config.yaml
arch: "preact_resnet"
model: "rotation predictor"
dataset: "rendered dice on a table"
train_examples: 145000
image_size: 64
crop_scale_min: 0.8
horizontal_flip: true
color_jitter: 0.2
norm: "batchnorm"
activation: "relu"
depths: [5, 5, 5]
kernel_size: 3
stem: "deep"
avg_pool_shortcut: true
widths: [80, 128, 240]
init: "small_normal"
residual_init: "none"
optimizer: "soap"
beta2: 0.99
lr: 0.003
beta1: 0.95
shampoo_beta: 0.99
eps: 1e-08
precondition_frequency: 50
max_precond_dim: 1536
merge_dims: false
one_sided: false
adamw_lr_other_params: 0.0018
grad_clip: 0.5
steps: 28000
batch_size: 192
epochs: 37.1
lr_schedule: "wsd"
decay_fraction: 0.4
final_lr_fraction: 0
warmup_steps: 560
weight_decay: 0.08
adamw_weight_decay_other_params: 0
Rows from block 5, named by matrix and row number. Rows with one number belong to one channel. Each number is 128 + 32 x the weight over its row's rms, rounded and kept within 0 to 255. All counts start at 0. After the name is the row's rms in percent of the matrix's.
# convs0: first 3x3 conv, stride 2 (model.blocks.5.convs.0.weight, 128x80x3x3), inputs 36-44, a 3x3 kernel for each
# convs1: second 3x3 conv (model.blocks.5.convs.1.weight, 128x128x3x3, transposed), outputs 36-44, a 3x3 kernel for each
convs0.25 110 [ 70 153 179 116 109 147  82  98 122 130 123 131 127  92 132  52 211  67  89 120 140 173 137 106 128 134 147 140 132 111 146  85 134 114 152  98 147 151 104 122 124 168 154  96 101  97 152 162 153 173 126 146 129 166  99 133 138 118 191 159 184  81 113 193 137 148 145  34 114 123 187 194 154 143 119 125 141 174 163 131 147]
convs0.26 094 [138 132  97 107 128 127 112  91 177 130 156 118 151 161  89 111 127 141 137 135 127 145 164  97 157 153 119  99 136 165 179  93 131 152  99 152  80 127 133 107 156 147 112 140 173 132 119 131 182 149 137 120 139 106  63  97 136 116 140 113 121 128 120 120 106  89 138 124  63 134 102 121 144 155 100  89 181  85 121 181 126]
convs0.27 097 [125 133 142 162 120  74 128 154 117 192 123 156 129  84 174  94 133  94 138 166 105  99 102  82 129 163 148  94 156 110  96 139 120 158 120 124 176  97 102  77 136 182 140 119 128 156 173 155 144 111 123 158 126 132 116  75 157 150 124 155 106 136  88 126 226 111 166 141  98 133 132  69 118 180  87 227 145 153 168 132 145]
convs0.28 105 [159 155 135 155 168 105 141 126 106 126 141  89 137 115 170 168  54 130 133 142 126 191  52 170 128  93 201 147 114 118 118 104 123  68 143 184  97 115  95 202 118 153 132 112  95  90  96 148 110 100  64  95 101 162 159 144 113 195 118 161 121 121 155 111 146  80 100 121  77 182 148 155 145 106 102  94 144 202 138 132  70]
convs0.29 101 [108  83 163  92 100 115 136 117 121 147 121  94 150  68 123 118 130  83 139 127 185 171 107 149 145 174 147 114 154  76  76 115  41 112 160 101 152 137  99 122  83  92  73  95 149 107 170 115 119 121 120 153 111 165 103 113 116 115 120 151 142 156 132 135 142 153 139 127  77 114  96 117 135  72 114  90 196 141 125 128  66]
convs0.30 088 [ 77  95 136 145 124 174 167 124 148 190  68 148 107 115 105 165  97 154 106 186 103 131 120  90 152 136 105 123 114 126  74  83 163 111  88 104 191 121  83 133 116 178 145 112 134  87 101  80 132 140 148 135  86 131 146 127 171 164 173 134 184 150  81 166 150 120 102 174  65 136 150 159 128 115 115  94  77 156 160 104 136]
convs0.31 101 [203 127  72 161 123  77 131 159 117 117 112 135 142  57 121  61 174 125 127 162 146 147 129 110 115  94 139 124 105 157 107 114 185 126 123 143  98 149 150 161 130 170 141  96 110  95 144 171 132  85 123  92 121 151  71 127 109  56 135  96 186 113 138 107 103 102 121 199 166 137  95  89 157 179 155  93 150 114 109 100 133]
convs0.32 101 [124 121 108 153  40 144  62 104 114 116 118 145 119 221  51  68 129 178 128  89 139 165 166 110 142 106 105 133 108  80 164  93 134 162 104 139 113 138 172 108 120 173 120  83 186 140  88 178 112 172 150 166  65 177 137 108 114  89  97 128  79 137 116  65 141  79 110 123 165 132 163  61 151 147  90 125 101 119 113 136 145]
convs0.33 099 [153 224 186 110 113 226 113  69 127  96 119 136 126 116 108 178 106 163 117 113 130 132 147 162 111 139  86 122  96 135 185  89 119 134  99 176 143 173 122 179 165 157 143 136 118 135 119 129 157 137 180 154 132  79 111 140 109 145  73 107  77 152 139 112 203 141 113 146 100 125 113 113 171  80 116 160 137  78 110 115 167]
convs0.34 109 [128 128 159 144 108  94  76 156 155  83  68 150 119 102 183  94 160 100 111 126  55 147 103 100 160 152 149 120  95  95  90  79 122 109 164  77 149 111 178 146  96 143 124  92  96  99 105 134 158  95 100 134 144 120 122 104 101  97 106  95 122 128 177 102 126  99  94  91 136 127 129 135 123 166 127  93 181  99 106 111 130]
convs0.35 095 [108 142 146 193 109 126 167 210  89 106  85 118 113 118 130 145 139 126 137 145 110 154 125 133 118 153  83 159 183 139 139 105 169 164 153 142  88  99  71 151 118  70 150 138 110  78 173 176  95 141  64 100 133 129 136 171 110 143 140 112 186 116  96 122 103 142 101  57 126  98 141 143 188  69 162 116  76 162  80 140 110]
convs0.36 101 [143 120 174 146 128  83 121  99  91 193 136  79 134  98 158 117 211 121 109 183 125 173 103 163 116 137 178 156 142 113  87  86  99 151 142 140 124  89 167 110  95 142 101 100  79 153 101  84 112  70 122 105 168 118 104 130 101 123 117  71 102  85 119 171 115 141  79 129 102  59 114  96 163  95 138 123 133 114 147  76 168]
convs0.37 104 [ 37 190 148 139 162 154 172 100 140 136  81  80 105 113 124 204  79 172  91 159 126 168  96 135 158 117 165 143 109  62 167 153 133 138 125 117  46  63  80 102 129 134 129 176 173  96 113 124 167 141  97  94 127 136 117  35 162 207 139 181 148 189 143 152 171 136 142 124 123 121 196 123 162 131 104  88 172 105  97 166  87]
convs0.38 103 [ 70 112 185 112  90 182 128  87 127 117 109 117 122 122  37 128 114  99  67 138 103 164  91 138 108 149 137 109  84 181 155 179 255 158  91 132 119 131 119 119 139 114 123 108 129 138 143 132  88 143 145  73 133 176 127  98  89 127 129  55 160 132 175 140 115 125 121 147 143 148  91  40  96  73 111 160 140 165 105 123 103]
convs0.39 106 [164 136  77 143 143 109 152 150 103 123 191 120 136 111 145  92 120 116 102 130 150 153 171 117 126 120  95 115 124  62 166  96 104 132 134 106  95 128 147 170 151 120 105 128 104 128 114 103 145 156 144 145 137 159 103  99 139 101 152 157 153 140 133 113 133 120 144 114  84 132 135 164  93 115 144 163 113 120 121 125 129]
convs0.40 097 [135  94 156 142 134 107 162  98 139 150 152 142 135 156  70  65 202 157 135 135 165  88 137  65 158 114 136 143 121 167 134 125 185 107 112 165 152 170 117 124 137 135 110 107 132 150 126 112 135 139 180  92  61 104 130 121 113  81  76 108 137 146 141 130  96 108 114 153 163  97 115  82 150 186  69 145 133  97 177 152 110]
convs0.41 096 [119 185 151 137 112 118 121 117 123  96 152 134 121 121 120 127 142 124 133 152 124  93 135 106  66 116 133 117 139 101  99 151 119  90 139  91 118 110 115 132 122 149 192 113  98 119 119  98 184 156 117 179 127  95 143 116 104 126  67 173  80 190 166 108 149 178 166 151  95 144  87 102 149 132  92  73 127 177  79 136  81]
convs0.42 101 [170 113 152 147 149 161 183 118 208 128  87 127  88 123 141 133 152 135 180 137 139 119  66 114 143 118 132 105 116 105  75 136 148  80 114 114 107 140 141 108 153 135 118 103 136 111 161  99 158 134 142 103 148  39 149 140 141 141 134 176 131 228 146 149 114 165 149  95  88 133 129 122 142 141 171  61 153  98 132 100 116]
convs0.43 103 [176 192 156  75 174  94 145 114  85  89 111 162 142 108  98  88 106 152 103 108 130 180 188 132 168 124 132  83 101 105 166 159  88 144 116 162 154 175 108 162 118 151 103 111 100 125 148 158  23 126 135  79 165 146 146 141 145 154 177 118 154 157  59 148  97 149 151 109 144 119  73 121  83  58 113 123 130 124 143 105 166]
convs1.25 111 [131  94  93 121 169 151 145 125 118 124 138  80 140  95 102 149 104  88 115 136 129  88 123 105  80 123 106 100 142 126  91 123 142 124 121 184  98 144 103 131 156  82 128  87 147 177 115  89 125 118 157 109 129 130 117 168 117  94 139  95 114  97 145 124 142 110 113 192 142 121 122 111 102 154  91  79 125 127 123 138  58]
convs1.26 094 [112 143 108 135 163  93  87 151 107 104 150 199 126 119 157 144  99 150 133 154 140  82 142 117 155  60 181 159 107 113 109 124  93 140 109  99 149  97 107 201 148 146 127 115 177 162 121  76  67  73 111 124  91 155 121 141 125  67 163  72  74 153 131 166 156 107 133 149 145 112 157 170 131 153 114  73 130 128 112 116  69]
convs1.27 099 [ 88 112 119 102 129 108 130  94 140 171  94 131 191 109 123 120 174  81 130 123 161 103 143 124 157 103  90 139 129 119 125 143 181 126 160 168  86 146 130 123  95 137 135 162 101  75 115 153 118 121 151 156 164 120 169 139 206  84 162 164 162 174 122 121 115 126 120 162  98 131  84 143 113 125 106 173  96 105 121  92 105]
convs1.28 100 [ 87  76  21 130 142 140 103 158 168 100 162 113 170 152 122 113  51 157 146 125 112 149 135 154 108 122 142 127 100  97 141  92 156 186 157 139  99 158 112 101 129 176 107  96 116 127  98 157 130 147 152  96 164 105 137 105 103 161 177 134  82  81 114  90 135  92 129 118 123 101 159 146 134 140 145  97  58 108 172 176  95]
convs1.29 102 [129 128  85  95 129 148 189 176 106  90 122  84 127 134 128 103 162 180 103 107 104  93 121 182 166  68  53 112 141 119 106 146 121 149 130 152  86 174 107 129 114 123 114 120  98 141 147 150  99 165 157 119 139 101 162 146 102  73 141 135 166 100 159  85 159 133 114 117 112 172 135 105 172 147 205 151 149 118 103  92 200]
convs1.30 093 [ 89 117  92 139 175 197 118  98 103  99 122 139  73  93 162 102 108 169 135 119 111 134 132 115 160 173  62 101  62 148 125 136 101 109 111 116 154 173  95 144  80 142  85 144 184 166 123 202 144 123  62 157 129 139 120  82 171 161 119  45 121 112  92 103 132 110 115 136  95 141 128 144 143  70  85 118  76 114  77 104 116]
convs1.31 100 [135 134 125 130 111 122  90 109 116 133 126 119 216 132  69  93 119 122 128 128 101  96 114 131 157 172 126 216 139  95 141 113  29 164 139 139 110 101 132 116 132 139 100 171 180 152 125 138 111 110  98 120 100 161 199 114 121 136 111 147  89 142 174 145 178 145 124 125 177  96 119 158 116 156 129 150 187 136 156 133 106]
convs1.32 108 [147  89 137 136  63 107 139 173 134 118 142 121 106 172 159 172 135 149 116  82  97  84 110 146 114 140  98 170 158 119 177 130  98 179 196 121 150 117 105  98 111 177 216 117 108  89  86 108 119 108 193 124  82 109 123 126  91 161  98 104 155 129 157 104  75 152 138 123 198  96 108 176 124  80 131  75  85 114 128 150 113]
convs1.33 107 [ 98  84 120  95  80 144 140 135 135  96 118  75 138  93 107 107 134 149 126 123 120 159 168 109 149 173  99  99 132 167 110 160 116 163 123 167 149 137 104 175  71 122  66 165 117 108 122 108 148 157 109 116 164 197 100 110 122 133  99 110 145  61 138 119 105 125 119 147 113 108 149 160 121 141  96 134  90 107 103 140 128]
convs1.34 106 [ 82  99  75  89 152 105 162 127 143 114 115  85  92 184 126 137  79 115 156 143 183 131 122 115  64  98 125 205 127 181 120  96 152 127  80 142 109 104 138  78 239 130 144  96 105 158 140 129 153 124 115 148  78 165  93 120 123 125 196 117 122 111 143 154 144 115 132 169  97 152 155 106 158 133 178  72 190 161 117 125  94]
convs1.35 101 [146 115  84 126 178 158 124  69 118 110 130 135 101 123 156 144 106 150 157 154  96  86 109 110 144 125 121 140 136 114 108 104 156 142 113 146  74 147 166 101  88 172  77 149 156  89 140 122 154 103 112 161 146 126 146 187 117 151 111  62  60 133 112 117  60 107  95  75 108 122 137 107 164 132  79 154  92 159  86 160 196]
convs1.36 101 [103  88 102 140 138 157 142  87 175 179 147  99 103 106  96 142 132 129 143 103 122 144  79 109  86 152 158 133 141 111 129 190 119 170 111 151 121 121  95  82 156 147 155 158  84 151 145  31 153  77 189 115 176  74 100 118  95 153 119 116 122  85  91 149 183 116 148 177 125 135 108 106  99 136 153  95 160 111  52 137  91]
convs1.37 101 [110  71  57 138 122 126 155 149 153  99 146  75 150  83 151 118  95 115 102 123 134 177 138 133 176 118 129 115  79  59 117 136 148 124 128 135 156 180 118 134 107 104  52 129 133 103 150 119  93  64 115 153 154 118 117  79 139 122 122  75  91 182 166 127 118 149 142 114 154 105 167 146 134 128 147  47 119 122 118 125 168]
convs1.38 099 [132 107  75 183 171 222 103  98 146 126  94 121 153  81 123 144 138  99 116 182  76 143 153 127  87 147  89  75 141  87 166 135 144 140 124 124 113 138 150 137 114 172 145 124  99 107 102 150 116 174 108 122  81 141 130 175  50  76 175 182 125 105 137 134 128 135 150 135 109 159 150 120 139  59 113 170 123  85 108 146 122]
convs1.39 107 [127 134  94 144 150 127 153  94  96 138 125  99 114 149  96 113 129  78 158 101 169 177 117 175 148 100 123 113  95  80 160 170 151 190 179  95 140 127 119 126 113 130 119 116 124 137 118  88 156  87 135  84 106 130 123 113 159  75 120  79 103  68 113 127 103  86 125 131 121 108 153  97 145 121 124 145 110 123 140  90 126]
convs1.40 094 [131 126 120 135 133 146 168 168 130 125 106 194 128  33 138 161 108 125 146 119  52  85 123 162  86 142  79 149 148  72 114 117 150  98  43 159 178 131 127 113 102  88 105  91 119 129 168  69 145 164 136  48  94  92 111 102 154 183 161  98 108 108 171 150  86 110  84 157 129  83 137  87 116 118 132 123 111  69 141 148 110]
convs1.41 100 [101 107 129 124 132 100 160 110  90 157 117 121  92  70  99 106 139 137 134  39 134 215 126 144 119 131 115 124 125 170 106  99  70  99  98 151 160 125 179 101 139 154 109 123 122 185 121 193 126 116 134  89 125  94 111 102 135 158 109  55 142 160 186 173 162 121 105 119 148 165 120  78 163 122 169 171 140 119  96 132  71]
convs1.42 100 [132 119 143 181 114 141 122 151 159 152 138  83 163  83 138  96 140 120 193 123 180 136 164  90 130 126 150 129 113 159 151 160 125  70 126 127 180 104 127  90 145  79 123 130 178 132 172 161  91  97 169 149 138 110 151  82  96 159 153 137  69 118 164 105 114 179 107  92 127 109  71 112 126 115 167 119  81  74 161  82 148]
convs1.43 104 [115 136 123 133 124 118 114 130 127 108  89 101  96  73 165 131  88 177 145 141  87 115 124  91 114 148 107 163 196 110 124 119 177 155 135 114 118 130  92 168 131 114 112 109 145 136 101  95 103  93 127  91 115 139 116 108 177 169  94  96  59 184 127 148 104 133 164 145 116 134 109 138 124 169 146 124 134 127 113  75 115]